From a checkpoint of a small multi-label audio tagger: soap at rate 0.0027.
Rows from block 9 of a small multi-label audio tagger, named by matrix and row number. Rows with one number belong to one channel. Each number is 128 + 24 x the weight over its row's rms, rounded and kept within 0 to 255. All counts start at 0. Numbers have three digits each.
Before each channel's rows are labels from the 100 clips, of 14976, where the channel reaches its highest value: "responds to" is what is common among them; "peak on" is the class under the peak. Only what is clearly more common there than usual is listed. The data: babble in 24 made-up languages, each with its own sounds, syllables and stress or tones, from a formant synthesiser.
# convs1: grouped (16 groups) 3x3 conv (model.blocks.9.convs.1.weight, 192x12x3x3), inputs within the group 0-11, a 3x3 kernel for each
# convs2: expand pointwise conv (model.blocks.9.convs.2.weight, 384x192x1x1, transposed), outputs 0-127

responds to: /ʊ/; /ɛ̃/; /ø/
peak on: /ʊ/
convs1.118:050180200105132139195181062092147144132131128110163106140123123111141113120113144148118109135123117124141144103126120165108103125106142118152138152096147145132125086158155171091088161127096119148139132132122132153109134138103140107087110129145117119133116103100138137113136120136086130162142115118121127117145134118121125133
convs2.118:109136088129106093111117140115138144122121140058160159158133119141118108088098149139119101104146117160175121139118099125076119126137127145166131136162155136154123170147116114151145127155125168177126140139135102125148137152121098082132147168108121118147137071117122163139153122128152127109127197111133129111176191130168130121100095131151124100142151123112104164131109106153102112161145

responds to: /ʊ/; prosody: tones; /ʃ/; /aɪ/
peak on: /ʊ/
convs1.44:150162130133113130088124119129110167133138125093135108147142118176134149095155084131105119087156088117112141127147144148083124088114105153095130200126192102128127109142123135158067077099142135130166094152121120137121121135146137125106126140103104129108145139145114126101143139082156108092144153149126163125120140139160119117
convs2.44:141174142102137110111117182160131145131098135151120089106115127110140195125131158130145119136117106152173129115097134119113103134151132163080108130130063115097099159089133164103122150108126101132092141094126175148140136124117117150170122171113087097138143118104081118075142072100125146120181120126147156151115104075094113099124156139120125132109117128120117152093132147115145116131120

responds to: prosody: stress on first syllables; /aʊ/; /ɛ/; /a/
peak on: /aʊ/
convs1.129:146125119182104170133137160083145136130164097123148113133147138129122189127132129114148123132131130116111133067083074087169104129131134116120116133108149132111131124104108099171129158113129073119082198120175134136122117111108116156099155143128159135141173122131128129109132138120140102136149119107117078105115139141110111122
convs2.129:126105125157100137130125130107110200125108138116151124136077101130157098140125137102157100127112143127122087117147117155147105163139116103126125156152138129142123118153145133123144118095089114110153110124108111093126099143115139140126117120097121120077106170125096101063136082155085128142096147120140110109094143118117107148121143127135108108111140132120118138120131082098128128145152

responds to: /aʊ/; /a/; /ɛ/; /d/
peak on: /aʊ/
convs1.54:136140150144079149116157146134139128162106156149132149108141105075122102149105125115120161117134123114105114168121132121106168119100122169116122125150099128096141131141141121087187117125128111119160156135133101097161105134111118127133141110131169106086153128105142138159144134123160094134135122099154133132080168032146141113
convs2.54:102117118122120158154112156096125129135149096066116129143119143099164155066150139141164107134102120180152118115133152163147102133119071168121131140114183127163112144192106124142125145110092094111152109135113117093159128141101138103147151104085140128134134124114103136117134087114118101151142102105136169135152132113167100141138168129123138122119145143114149148105140096121141110147118

responds to: prosody: tones; /ʊ/; /ʃ/; /aɪ/
peak on: /ʊ/
convs1.100:089112131116093129135119141100102108156152168085076063157101115126116103136130127137132074079127085138173119123137151163149149136117153103109140114119122131138097168145165123156116113115120103105142130127126116158143144118096077127079151129142118132133116136077144113136129105120141132137137068155115110083106144109115132140
convs2.100:139132107113126130153173137115168123146111139129089113105103152115142125111141132142138139102095112146113136125102121126128115103163108085147087100098111130094132144110152171127089133121127063109123143137119122124177114148140080156126114101097118138130153185161100156130072079128121105156155143179125157097132115057113148132094151104125120133186140091081155150115116131110169157124142

responds to: /ɑ/; /ɛ/
peak on: /ɑ/
convs1.58:101160160124127127132132134146103105121126157114129140114117150151109085117117129152130098126112190109139131050177181146112106164147098175123097104094184118118139124121119183102105114120126099138137111108140130123120140130130126132117132114132152122126130142118130124128051141169111150116136142075132143127154130076139135134
convs2.58:118126117150113116165143099109131111134128126148104134113140078129143120198129080086124224121087162105124090136127144166120121130137141084120140128118165127106171121133119143194152076159097129132142124121091165133111144115151129133116113105114128119133143139116081128110151135128098144156110112118107123126143121138171157135106140158095086128138162107144122125124122117128092156115144

responds to: /ɝ/; prosody: tones; /oʊ/; /s/
peak on: /oʊ/
convs1.116:168157097132130149125122171134087125093108082126138128167132133114116096119117114147132120126144109130115141136142139081112074136123161132148132147091167148141147143142154074131099116139145120125159116131111141123094112143143216092203146106125103152122127153107159158113140121117174127129131144140132107123087127145144128138
convs2.116:134109144085127117126132147154087148082127085161133066143133106125154141142165161160116163151135153185150144130145143181121132116153162138091124172083108120153162096130103115085160103171095115144121120124085109125075092108138108103119118123137112128160184150143139159171121113138152086107116147125111103135161154154115114132130154132142125114109119121143136108138150147115145132117156

responds to: /x/; /u/; prosody: stress on last syllables; /oʊ/
peak on: /u/
convs1.106:127117120099121125128110176152116143110145111102138105155102151148150120122114152108111110123131105145165137125124111102123136115137109121144127091131096158158140117081137130104130127124146147123140116141157138069138103137109199117194133106153114143135173131166156088138114123112156116162152097122091135151077138053125145108
convs2.106:186135097139120132123161158143166186146102162139150153110132092099179137116151109126120109096092101170104136157176119133113107120110134110145129109103115148126145151144128172097111110121129113101120139116067130150129136128136108096125125185132109122097121134126092105154092114147128110136142118118124139104134140113129139123081166147098098170151188109138159131128158175072137167141133

responds to: prosody: no stress; /a/; /ɔ̃/; /ə/
peak on: /ɔ̃/
convs1.113:122101105140143124145120129057115083131132127118117119124122118183114196104138110126126108122113113101138124107113116082090106128107100139157163101173096128168122138135135170116165139118116077078104140132090139122103136128161142128104118129160112134095159114155131127122146148149090128080150160131127144126089143132104112154
convs2.113:117140125145117145128123174130147131150067137145154162126120140105152148123117093086122124165132073121104080108131174093067128114172105153148143129119149138129121125154133135128099129123149118154160114119121136133174138057116117097133119144152139132135090106139147120144113142107122139136137134160103094162108152117119151135181159132134119082195121140149181083134181130130111164101097

responds to: thin (high-pass)
peak on: silence
convs1.55:118113101093113088128143113140122118085172096105143166140125123121143094089124125139116103131123137140142140093142097112150101124113109086132121079173120135120120123092150104151133095133112109144110111110163140174115135103127136103190122142174124160147148126180157112159107084090116144113102120115116162125083142095130147104
convs2.55:124151123115125122149139126121126162152142154129146138087103132082122113105113150117113111106111100108111122144031119182119155126112129139077110101141108130137115163120122171108113123144135080110144131131130200129124110107094151128170099154123079218097089146137154157134118111143156124136169139156159122089108150127112125120086138113112105086152094107138167140106068130126128144166176

responds to: prosody: no stress; /ɛ̃/; /a/; /ð/
peak on: /ɛ̃/
convs1.56:130136139117102108154120113120157095148140150125116104130110141109125058131117151172147171135122142125119117115151126128088125148128126106135101150106164128165125135157124062121061158118155114135102210071187139122138158103129121137138114117131136116127123155153108125125123096160105136140109128124140132140099130085151110135
convs2.56:105130119132093134118118113151121136130084114166128139110146124093089131139156137133201132111107118142135194126171110157129138111136121102150121137131148107197108149112088142085210151126155117101113158126158143156126137109145159082138118208119124129144119150105103121113120123147112184110099155144128107095118128139099144118085087136119090115109140150175127111132144147125138072124093

responds to: prosody: stress on first syllables; /ø/; /o/; /ɛ/
peak on: /ø/
convs1.78:148117127139137147131116134118143137124132098138132105166151154143121133121164108109135102087171055144153130140099130093115071127131158110129151079159091131114147110145114196092176137146099087147113153129111128118153129147132097111109116136118161131141084112061132152131119136137113112130145128142162127162113138144119090115
convs2.78:152128115168093151161111124167148195157115114159141145103143136124159100134121123116131170099133108106124126121132183103115127138134161140174101116120118123084135157164142155112122139140120160140143141125117108117162150150145136114130127128114153109120086105171132152108157109119171142106115133161143119133101161117130145141106161131159124132141128114115128103149164135161080156118126

responds to: /s/; prosody: tones; /aɪ/; /v/
peak on: /s/
convs1.183:123126141099166141108101129141164124147140095160092114119126127132112121105113087100151147107129132109171196152116132148121166158096132149134097132108135119094095158134127098139102126098139194147112132125091136119092144118125131102075169144145151101135128118115135157113106100115129126156120108125131113121131121143064186161
convs2.183:118135124155155100154140137107159132149136150125163095081102125120109108159171149162104148133170174148104167125128117164121176127117107150125121114122131102181111107128114141158124131157088113136120089120139107143124099139100149141099150126126157098139108136166151135106079086147109128144154118122124074074156092153165131115123131140124104118129117134138120111118116090177151111204148

responds to: /ɑ/; /p/; /t/; /u/
peak on: /ɑ/
convs1.0:150121115100108092140150111126124132135152145120146122123097150151122080089146119181140100151137158139155111177138117074119089134132138087041072077120116124129125122130130115161101119117128143163147116120149132139138110124115109143133164139154160144137124157129122122139154103141108161139130152118129103145172096172117148160
convs2.0:164126161142163083144124154159157143130142237122144126138141114126165128111128129129119125149116140129132166130139152107130068125139129143135110129129165141122106115127109158139152143139130117071131126138117140100135167139091156113123138134169125083119128097101177098101120140131134112175122129186146103141156096107125141143104112130089139117105129109130116082138125106118115106117117

responds to: /a/; /aʊ/; prosody: stress on first syllables; /ɛ/
peak on: /aʊ/
convs1.109:128123117122156140139139112156141143197117158130111129139153156170116195110126092103131154115121103116141139162133107103135051123140121144121128096151128129127119097142118092134107131124109094080117183122168121127120108142147117117113092116112107129116141150101151131138137154120078126087142131124134104062148097137092125148
convs2.109:130121130151111139152148129150101121167095153133142125145115132122177091184147123119103092135103107127152170133134121125165107116135116101096113160100158136138122134112106151108114136133103144115141126125116125157164087120137139122125151148114135133084133129103156141082109143126065114136087120154133117152119080099124134136113177105152134102122152103089141131141123143124137142146131

responds to: prosody: stress on last syllables; /k/; /aʊ/; /k˭/
peak on: /aʊ/
convs1.40:142095145133154104121154110129137091113130138141136122115135117083098093094109107157100121088130137128106118136138108177104146092141124125169105074155080108124163146106127121160186115121126171086111076126136109123113126105123135155127107141151094145147139165137112109114076175156132122132145096151109124145126127131164166138
convs2.40:118185141134105131164077104138125147093106115162166139127104155114139119134128124151114118119151081117159137144163112119126141144103096122106134108136121108161129160093121119110116148131157155119130114109133110112121117142125158111153138126128080111141136124131117129127172119128088117133146106129193144140143167122134137105087107129156113110132064129161129099158143092109102118129090

responds to: /ɑ̃/; /aʊ/; /h/; /ŋ/
peak on: /ɑ̃/
convs1.150:115150095113161123119130130166154156155123148111119097132153156049157080127107114123141158157142103143132115148152123061139077138127137169140120191099149119136131110121123165142132128121118125105102124136117135140115148127146087171108135110114128127122092135089130109130163118117113112093119122117123122127164064170122129148
convs2.150:106152098103114152104132136140118185157122083091125142172124140174098138068118116115090097108131106144130125156154142177098168117135113107136129131140176140104140122115135141132132129110145152100141113141126163142153127155090120130129128154128135125132109118124135100113157126136128131127129138120090130088155131142118155163135120130119112150147142143135134145109135155134137134122155

responds to: prosody: tones; /oʊ/; /ɝ/; /aɪ/
peak on: /oʊ/
convs1.115:120119114144139142151124126135124116103125055123126096139153145115106106165126119138134110081125120133128137128140162066136058094142122127150146130122157113114128110125132071144102120150130164185206115110112132148093104135121179117171150130115086134126147123138113129116130123120169116138089153132155096109137120107131125132
convs2.115:128125121115075151101155127167113195138110107121136117088095151118114132117158151150131124065129114123120119150125164111096087099107107128086154145112087144149061181168151149148102155121127109122099145125111158151094136107139138134174124132099093113138116132113155132157125120115164135134121159098122154127144125100159134137105130157118149108158131129105121112122081087079150160155156

responds to: /aɪ/; prosody: stress on last syllables; /e/; /dʒ/
peak on: /aɪ/
convs1.48:099141099091108099151124146118109103130124152127147105124085140122111111133131137156139158103119124123134125100145147069122100124130124140141124106115095140112132156146150095131092134101134117106133184115197133103122128074165145134102109142115113122135136113135130155121150118103079142091149135120129111106219103184115119112
convs2.48:149108121121137150098160114141134157135079111130131120113111104164115163138121156127112142094116107076122145094183098149156142143103113104118152107155098125169138075114133158128090112122134106144125095130091110080154127152123107136128126106138106113121152143110105132137113151150093142180093176127117104128144137141126169139096140153099098139170129119117163131123135149116104134142131

responds to: /ts/; /aɪ/; /ʃ/
peak on: /ts/
convs1.172:115106115140121125077130175111127090126102105137113108138113155110108154124159126127119099099105145093140180133091086139133139091121196154102078114090149114120116122117104137144100111111142138120080134141141118138129107133163114140137091128155132100064104129122090137098150124093147170111166112138120118121155113136138163104
convs2.172:117142104094153123112151124064081148146091110139108161123141167118096109133144118092096161115134148133143159160132140106107123100148132114138088138150139118124130165121112175112132128115135108139119109149141149176141128116154110149136115130146152128114103135104161178133101157135111168114143128172153150136117144138136122117117148107138110163109115082119158117146150125067140139075126

responds to: /i/; /ç/; /b/; /s/
peak on: /i/
convs1.120:133112121105177095131153111107084174158106094131118097136129097152138102105119154126136128135130143128121112097135147146123080141117126163120123142122133137117152088140167132141085134113126097157155122141138154105083140136105060138173126155108156135074149131091060129178135130139099110173126131134123131149120136113138114121
convs2.120:104116140095129123114108147122115117140081125126129124143093156155100105142118135136081111153131173173131115095154127111149108134143122153117131128130133123160081120129131148098128090111144152144149134029159111081101122085122140099116209116161147146080096091190106123124139150127145115119159149152145114125156124123101118188139120099089141111143091140107139119133130111102120127120181

responds to: /tʃ/; /o/
peak on: /tʃ/
convs1.84:162137088126143110143113126144164081159128122109129123130086132088077207131135113127104161137112136097124169113132119129123124141123116125128139132090149149134132125142146081103178099137122137126113146147045122121132133129143145109134122127114142132132148122111098102174128170088128148102129122134101129118135149106097081177
convs2.84:154103148128139139083135123117103147119147131107126121122119119129141122097162149125103115120176119158147108119106103128118135127155119126133114135162105232145119122155126119087152131088163167169106111121165153128109127136146172136196155124153131077138124119162116107107150106163103120087107102127140131125073106149140136152123135138170152138126127123100124151171106140141134114160159

responds to: /x/; prosody: stress on last syllables; /u/; /ə/
peak on: /u/
convs1.134:136115090135105140124133158121083121141163161126109091093127116091121099129152105128135112116175136117146139129110126095148094111118094174158131075127126106128119118124079138107097158095105151131125156134143119113129134141163091134102124123113107101136133126123081156178106137113201115178096119102099089129135138135104105106
convs2.134:130152122147138137120145180125138140151121129102103142151130110100141152107125113141089127107153128126112149151125118121115114090136118124114089114102143135139120116083103129116116132157108087102131127165108141111131127128063145144115137105121113127155152121133105136144129126126139110142104161124159134094133157117094144123077162106154151122145119151115147145133118143129112134143069

responds to: /ɑ̃/; prosody: stress on first syllables; /aʊ/; /ts/
peak on: /aʊ/; /ɑ̃/
convs1.5:149141130093136137134144117092118113138119105154145140132139147102155076098139119103119095074129069156136109106111117112126084135176122159150102109108103107128136131120097196169172096118112148126135120150183096135131117129137131142129105089083146127129124156124134141129109121098106123111127118141079135132186144143135098151
convs2.5:139098116150116135148142166148135158119110153140132123103093117134186146126148166079093143107133107145181153111093122132117095134128118092159120147140131113127112128152129157108153125127116087131147131086074166166138088103120128119148139173127086140143124179113137121185118113132158155115143147133118103137097129105094130133065142074117123113140100122152185127104163138092143125123082

responds to: prosody: stress on last syllables; /æ/; /ɨ/; /b/
peak on: /ɨ/; /æ/
convs1.117:130121129093123089139125146134090167142131127115117115101164101067127083117128122166141101195091173125096123110129110172100200110108114135124143102145103123134129113130086111151110138128114114128104152118136123122136130136107101161116095133097136112095101175161114134090149131161090135115145105112153133129103150101111145121
convs2.117:152122141125134165149144139132125136127153154116135139142116123059137124075141132166114175107124109119123151074135135134134103086122121128136142108117121161087119105122140159149106121107129098091178113115118137106109116172102127120109138120097111141136140135117114146116141087135150121161142125102150149122122151122174166117140171138123145140119153112131164117148099128113067128151130

responds to: prosody: no stress; /ɔɪ/; /ɛ/; /ç/
peak on: /ɔɪ/
convs1.184:110129120174120186124116118129132091109144116132104124160132115111172106107095118137130152078112102142143134165128112115154125144127112136121136104160092104107112144124133130132146120131127086103102112099123168148131129148164178119196124134119081057072156129132136150141149161157109166102095113117119132139107144116114115127
convs2.184:108141104159103129126130140112172096130109175141128139113135123102159130151108110144147158082141122107166085143104114109125079134101098136112130170130150146104129115134126151145147173123136083079156120149111146136108131169115117086137110102082112159116168143125141129115140125156119116137153178108104172111109120123107130158105149094104136119097098080112137157143113145135110140170117

responds to: /y/; /k/; prosody: stress on last syllables; /ɣ/
peak on: /y/
convs1.89:109110095205129203107136076142134153092129091141134114139118125141139103144128128105102120106130133123147125137109130110159086120122102112106121110115117110107106153135148085157087085112128132147152184123157136129143151130131148132130124125140127159118110125129131121140058104067142115140113101116134157127091131089139110154
convs2.89:094137159113103126095171118156105117173130114162128126109123140134155100104129137141132085130137126109102165133093101107129113141117111105138151151145121140149101132107111142125129123141094111082122102150118110118147136173105105131121151146119114088140131130175194104110097130123146137126112104166121170091133144095126145087144116124142147130106115111173135155156148089156143113116161